A small image diffusion model, trained from scratch.
Model: activation gelu, num experts 16.
Training: soap at rate 0.0013, 16400 steps, batches of 256.
Rows from block 2 of a small image diffusion model, named by matrix and row number. Rows with one number belong to one neuron. Each number is 500 + 50 x the weight over its row's rms, rounded and kept within 0 to 999. All counts start at 0. Numbers have three digits each.
Before each neuron's rows are labels from the 100 images, of 14848 (inputs lightly noised), where the neuron reaches its highest value: "responds to" is what is common among them; "patch colour" is the nearest of a few named colours to the mean colour under the peak. Only what is clearly more common there than usual is listed. The data: rendered scenes of toy objects such as cars, trees, mugs and chairs.
# fc1: MLP up (model.blocks.2.mlp.fc1.weight, 640x320), inputs 214-319
# fc2: MLP down (model.blocks.2.mlp.fc2.weight, 320x640, transposed), outputs 214-319

responds to: purple object; its colour: purple
patch colour: pink
fc1.457:599514585499548443445423470539446524562499485542429495458500451397516415476527556575515305562483495471520516439513513516397564501522507462439519525479600530500488383502470572560551466600501483486503557452588534505467550532497566521551531551484447542535619547572490563456488511532524540494537541484375533575503516515481
fc2.457:551470520499507568519575482522482482564513566581593502507534527530468524428605510373490520497482428535517579474541495590629514511426571532511556455469604559454472453491496475437523540391532559497520539488512527499538478451507471468407517536510503532478430476533478510462464481514451536489551550460415557535497466488513

responds to: red object
patch colour: grey
fc1.36:635539407462521545516558568460497555522460429541457395512479383434486466598483452423490527550502509508504559497464488546436525547580501488435562502524514487486583480523547428445379536512473469552430490464447483533551563537516543368474465482517432460481441466439508581510518473430474501459543504467502387592465502468577
fc2.36:543519580516515427585510457535453492399545538487509466429506341472483510411467494530484527547474467528514534527502445504572606547560485528482445472496531536518568488505545510592564531469497480465571549464506484549498560503482532646469501426489467569519431491475477564473497500493539481571496537458403557433451492515538

responds to: count: three; yellow object
patch colour: red
fc1.555:466503480509497508535543484517473523502494554539447493552427499570433482472471491528540392541530557559562509529575538425476585542495564612464560471548479538574496392477468518460559423489469562546479556534523517455370591448554521497381430438550485438504515601561514607462455487628505560485499452595411433438446516527473
fc2.555:459499502530472452445511477488445345496484522573557562519462449553425478527483509498427475585465475516478455470482462375489565518509474472432548505525480439438407474489504480526473490570575490455515497546515529507447547594572575454429479430551449511465525396488474413437471614394497456487510499504478528473493579451457

responds to: purple object
patch colour: purple
fc1.417:444480496582439434467499532503535458463530501521417565444475462567530576447482503429430494472510573382481496497509450521535610548514442534564512465483514506558477533500425530556438542478532433501469505496634553435583535481440436461528543516504478563549462488455592424487490435558500588466503453483546506451598514512415
fc2.417:540538569582491483561570464525427510424520374546472486475542532384443494580596503576401559482451551541475564531435452509546511468544513499507550534396470571561571490546521536465450582522540522512517526439506496524547561519402458553497576524407497487498478516553485474587509617456469572480470572518497509526580493551509

responds to: count: three
patch colour: grey
fc1.162:551573524524554493501492494452454527475426578522451444479450578404492456401499472415543537442535592446633524506453442509426460509585482472582563560495511477452664493436508482530477556534520452563566564492522515553542460535522459484537525524509402523488520436546504508496520425488441525427613440497451492465469505500436
fc2.162:504426489500486465564486435484469513583527425485534437420536561419483499548507465495500552444481328443319499506460607529515467468586432474571450578543503495563667484537482455473465574469516441412439583473465586521472527500498509536497424446522449459527563547455496521436458509478519499549533482503522483603479498493463

responds to: purple object
patch colour: purple
fc1.69:444509582533467529476496523524451446621411550560553607527534495612450516489450566472531405404533502568482566520557499491506576557554430528432456485482474520550495463500513483490567567508565494526513497480606460535481486541474477496516525516554471501529494563503514554518444485490512549480540581437507542597593512526485
fc2.69:444419527476518495447447460618494545502582538497451430523595538604506460578492456563452569417507482430434504479510513481475482494486501517477444525501510408465474428498526603439538470552428444530457523551479522482477425502443430573456456565504543452424500523527474480544416544532557438530504594578402528488481499470487

responds to: purple object
patch colour: purple
fc1.352:392549501553547462490415638470463400576437526527467526484493524449451499463502561466471482544448502518493462522498428526573496601528611457537549516421553526488462570402527572592374632495480518474448433533565490582507520508481447475547507447488483492478489565512553562480508529545503567543465501476511498449550550480454
fc2.352:387501421561495485475391487490454583470559485519511498550561476425547485437462506582513476532460480485523481498552490545482602534476465526561453540393422470517465500502454453418594638495427476460557561474454471533478557505458480466572539532474426522568448499598491452555453537434580531516571535479504505461547518506426

responds to: count: three; red object
patch colour: grey
fc1.11:460542454551498511411496495442538461514493493468512552554520449499629532446495401449413526501358538459472483526506544547555437523512487511508437514532456508477392493466472458576620444484527560479471508500463541664470438517498475587493508437549544463470476462504490443574463520495459498519421543615466501510484469533548
fc2.11:517399550518496471595497484591489485469544445469508548521487425522546488562465476508548446496643459471453529519462531487448500465533513534498604579437558537567422508529474539350440490532513588488564512564537468622481472499516416439493546519594512474520470525561494523526539469455444511517486559573554516454484530468490

responds to: count: three; black object
patch colour: grey
fc1.592:501428433457525499472469470505458428492445520572524471505427511460454473406547526492540534425522550500479434640517556508494572535492504536462525469504485523531604445504493522486519581498499530514495485498592457516537508547521552527522522480401487397450422457532467476509495524564476483472493449524485504553620450474406
fc2.592:499539552495469469520528504516554461525474485595530473549379453480411510576485543542447428477514481401528482335512450548521503495501511496437455468492453455429601463508527510508496540532471507500530497512413424538544470382483501502466526462492476548470425502545391492495521511429442506501518452493542495417650583526439

responds to: green object; its colour: green
patch colour: green
fc1.174:501559390563582475518443526448516562540599561565508512436455527584560580515512372434546543483474516546541518574514543557581447582596464501498503546551561520533499512468451486481544523515574472522536512486489595513548560554524467443422466538486571506510506444477529448599537449503499432575454577482593446535500488483571
fc2.174:534445572573512562484418524580488388512456489580520540509453526581570623526531402553523403482529466500481475471547508639472445531513519489480544547493473499471443537552451525527470502515619452490496470543487578490540520454394508566472489492482535504490446512540575594560465562456502420459509570506376567495462574516570

responds to: light from behind the camera; red object
patch colour: grey
fc1.568:505558507456476463501517474511509470586510613535471550504482570524541520500511522479479472435488597475514413543483539536485529562456555468525565463568453553508535501512676464416402518522517460538618544497461511452516552518537483506471520507555615545504359443480528506553572562534448516534474514502533477596515489508456
fc2.568:498590548500513483457525530470520512530465640535486379459473467462469459571496482549456476566504584457502641471496503468486511461549524496488491549452476436448490521467369533458404484533516496525603490474451497559528422498480512488498526484382403604491565467446527541491583535480500400517554553503498430635513544456510

responds to: green object; its colour: green
patch colour: green
fc1.159:502517459485506533482591481540498622427529497538456559516535535542591435475485464558547611550466597450492482510516531530488550510518509566501401516463498550561515592503491472565445498415468523523495487510540534502475511512568553549489525533455513454590575490493471561533514505496515498512505516473519498384480504501398
fc2.159:511515551477500500550495511430432595543446443697549489509554507527442435495438540442500542518524470452525474466532534636572511518501510500481550479488508440477521507471530484527466494511450530480504510528514468520562522432558553505486541500464530517517553507536375463441529464468469550509513424479518502535510536523492

responds to: green object; its colour: green
patch colour: grey
fc1.416:566464533556529429439433559513559585550425583560481534541560506488479488491461494523525491476351543431496474390442503530482482539507580452419479561565491422500447497548442492553542438517471441446506455500487489494532565532453615466514477512465517430513545585431554546478453567466534465510411574454475470475495581449520
fc2.416:555466454458477429470497550459476415512488444559529502421593421451443509447461539435439564542525579454477524588557501573488524480556496429467552473466518716470495535497530534553522509552441464438512468570516508505558540531468533490503493536450497508468523538406486482450502503553542521517439542464550447500533489483511

responds to: purple object; its colour: purple
patch colour: purple
fc1.228:489591611509437498573485546501416495499564446570475471607544579521500470521487472556470468500610544583495496528528479606432502489485432473538490506553445514550458426429527526508550464440590495556561517515440549565544570389436486527454435422533536508519455504428489428548459578541489562490471505585483493536590528483584
fc2.228:564437507544520475466520458549533503558422539552508409526513505450585459456405491550495551522506527497493496415492477571501574435452566528570510463518482509533457581463431453549496440462546613466447492487491398510392550558484531508413448404528489413479578468454405604503464518430608489487486455470476560468604446505594

responds to: count: three
patch colour: grey
fc1.205:467469471546451509483481467497427513420506548516438574510486580412499469511488500537441540441451489483509486462472533559564582509444406567587519524505611509506410600450510512510429510563505437546483509477509581519461489461488499439512414564573451451416595528443498531563439559498542581515461492521447458442518530406437
fc2.205:410539478498512474449408501398514578465410495454515493519493518514527466520486513474491478536548519542514477394462456460481514508451497549545466500450523474547436556520521510558491503509438458463495513426443503539412466407503411512564452481503507482546529437504498483490485498544520439540524415523489481450426548521511

responds to: red object; its colour: red
patch colour: brown
fc1.475:406522526456475579530469530564538510564522571515525549615474555454530571538476471544488442603495463497554451509549562560486507574407468543539559536469519511495466555525519550467534488584560420489513511545573570448480539525475510521373549555526495452435486507531560407487560542475547399529470535523549560543553503515489
fc2.475:380502493555531476498488403415598458468506446467493504406536537523549622432590424550544562549515536469488492493498448494519475555416497479541413488448513585511481592475496543534479484600540489520443537483541650516508500473495446561371512467503472509561548497459567531474425510561513366509462543505406420535537578499470

responds to: count: three
patch colour: grey
fc1.279:509520427501540506518501503461424475443459455550496443470425507458431565503388504538577499505456525479461518530458478596478530531495517510460487606554470276535488494524537481569453532481477468551415493448478510536565532390510569438475513525519477522436495523453429528525483406446589475515532544471457453431431499511451
fc2.279:495444527499474517502608485565465571489549446544433524475446506437442555500589471452443479525455461466479459427519496613490563511515542540525480538524479683467525471523551475444479532424497537454511529555547494522549536675449538538452497503519509503506469481504391425517507555589568502495508519487526595513466482462543

responds to: green object; yellow object
patch colour: green
fc1.339:503500468515541516530605559503544525443530557478433523427564509572551597451468494513513638517496499497510492500523506571603491451439504521513467528496454408555485536576501457524485533534533528503534504548471458441417502461397622524385531486513530496493456500562526493559478479469476328476632460456484472569457378582483
fc2.339:415457495450537560520488562449522602536452490597439527472605468515453432588470470473549494425518521498511543442476478753555505503472519485502529511454542683452495468542464498559486486533474471548516513566560474469377436525497426534371484466503460552564425502479518509527544518652426466503418442467409507475603525500459

responds to: green object; its colour: green
patch colour: green
fc1.486:508514516576532564433510526528535518524580508410520502488491485494581466478440445473557492514541458544470417582529532446532482525484449431478550473419628526499530556443551443484538493530508512483574508469553576575407537460526490495495462546437544461643555442511476497580491403483467443551458445510487459566510517566454
fc2.486:525447456557548499500502481421574449488456502483421569499469503462568516454515512544482470515532459527542557444435532468512493547498528552482491551483423516436537546532496581519512512462698453482473495594468507495411504610519605508534526593544458511418555475607477438508514599537505449505515467582501482545448382532507

responds to: count: three; light from behind the camera; red object; its colour: red
patch colour: grey
fc1.596:569376456460485441566516412486535506513491489516456445511469579544485533467500501507473477574522441458561550549492567530528564482516449420522438505612566548673513500471411425509542465481514343702496546484514483514537486532549467516463588449397507456503469489487521511509530572532457499538443563512526527529537508437523
fc2.596:513329509477517432533509485400478487465474442523490525475467507461496505472512516528413479387504409547591484446493508438541429528519456518498413484396649450636519507406589494560543556594503621711455480490503519467508536462503536510492479561597508487448501504392482511509517530534525543532541505468511506551519457408482

responds to: light from behind the camera; yellow object
patch colour: grey
fc1.267:503553543516501523501502540511525479474570494525473475398511466604517450447599505503568559581418549418489534523483523478499517486511453494381447590486532486502458560483558470492533472565404515539479483530464498523452503411551484399459545577600564486479543512514390525472539456506517537389470388515516458485424564504480
fc2.267:569530588517479421443539474561501514466421486518521502493474497511521431593416572522453364449411455521518542503491471465523528514502586504502511519556464489509566521508542527521522517540430528450517502477465425516517487607532521524401555545444520492491476518557400546606563524485489535548509411462503591493444507501462

responds to: green object; its colour: green
patch colour: green
fc1.356:482484494399539481510416523487441532541532473542560456460558491420437512516449430427467417489488490428521494425535485502495481493430397466537383538464511443526468443500536495509517510570473409487528533458462455501451452446513598513568485577541541447494518511442489590442461571515498546431496553487390550552562434504438
fc2.356:523469492426513560443492541617473401558553583492519466537407523414559557433524482439491505467529523506524531551425523607525460535452523483504517531445542642482479559477455515450534442498563440502466482604474533501496476497608550527583494522509495535509437525467552543515488506507495613497478529538538492420571582523402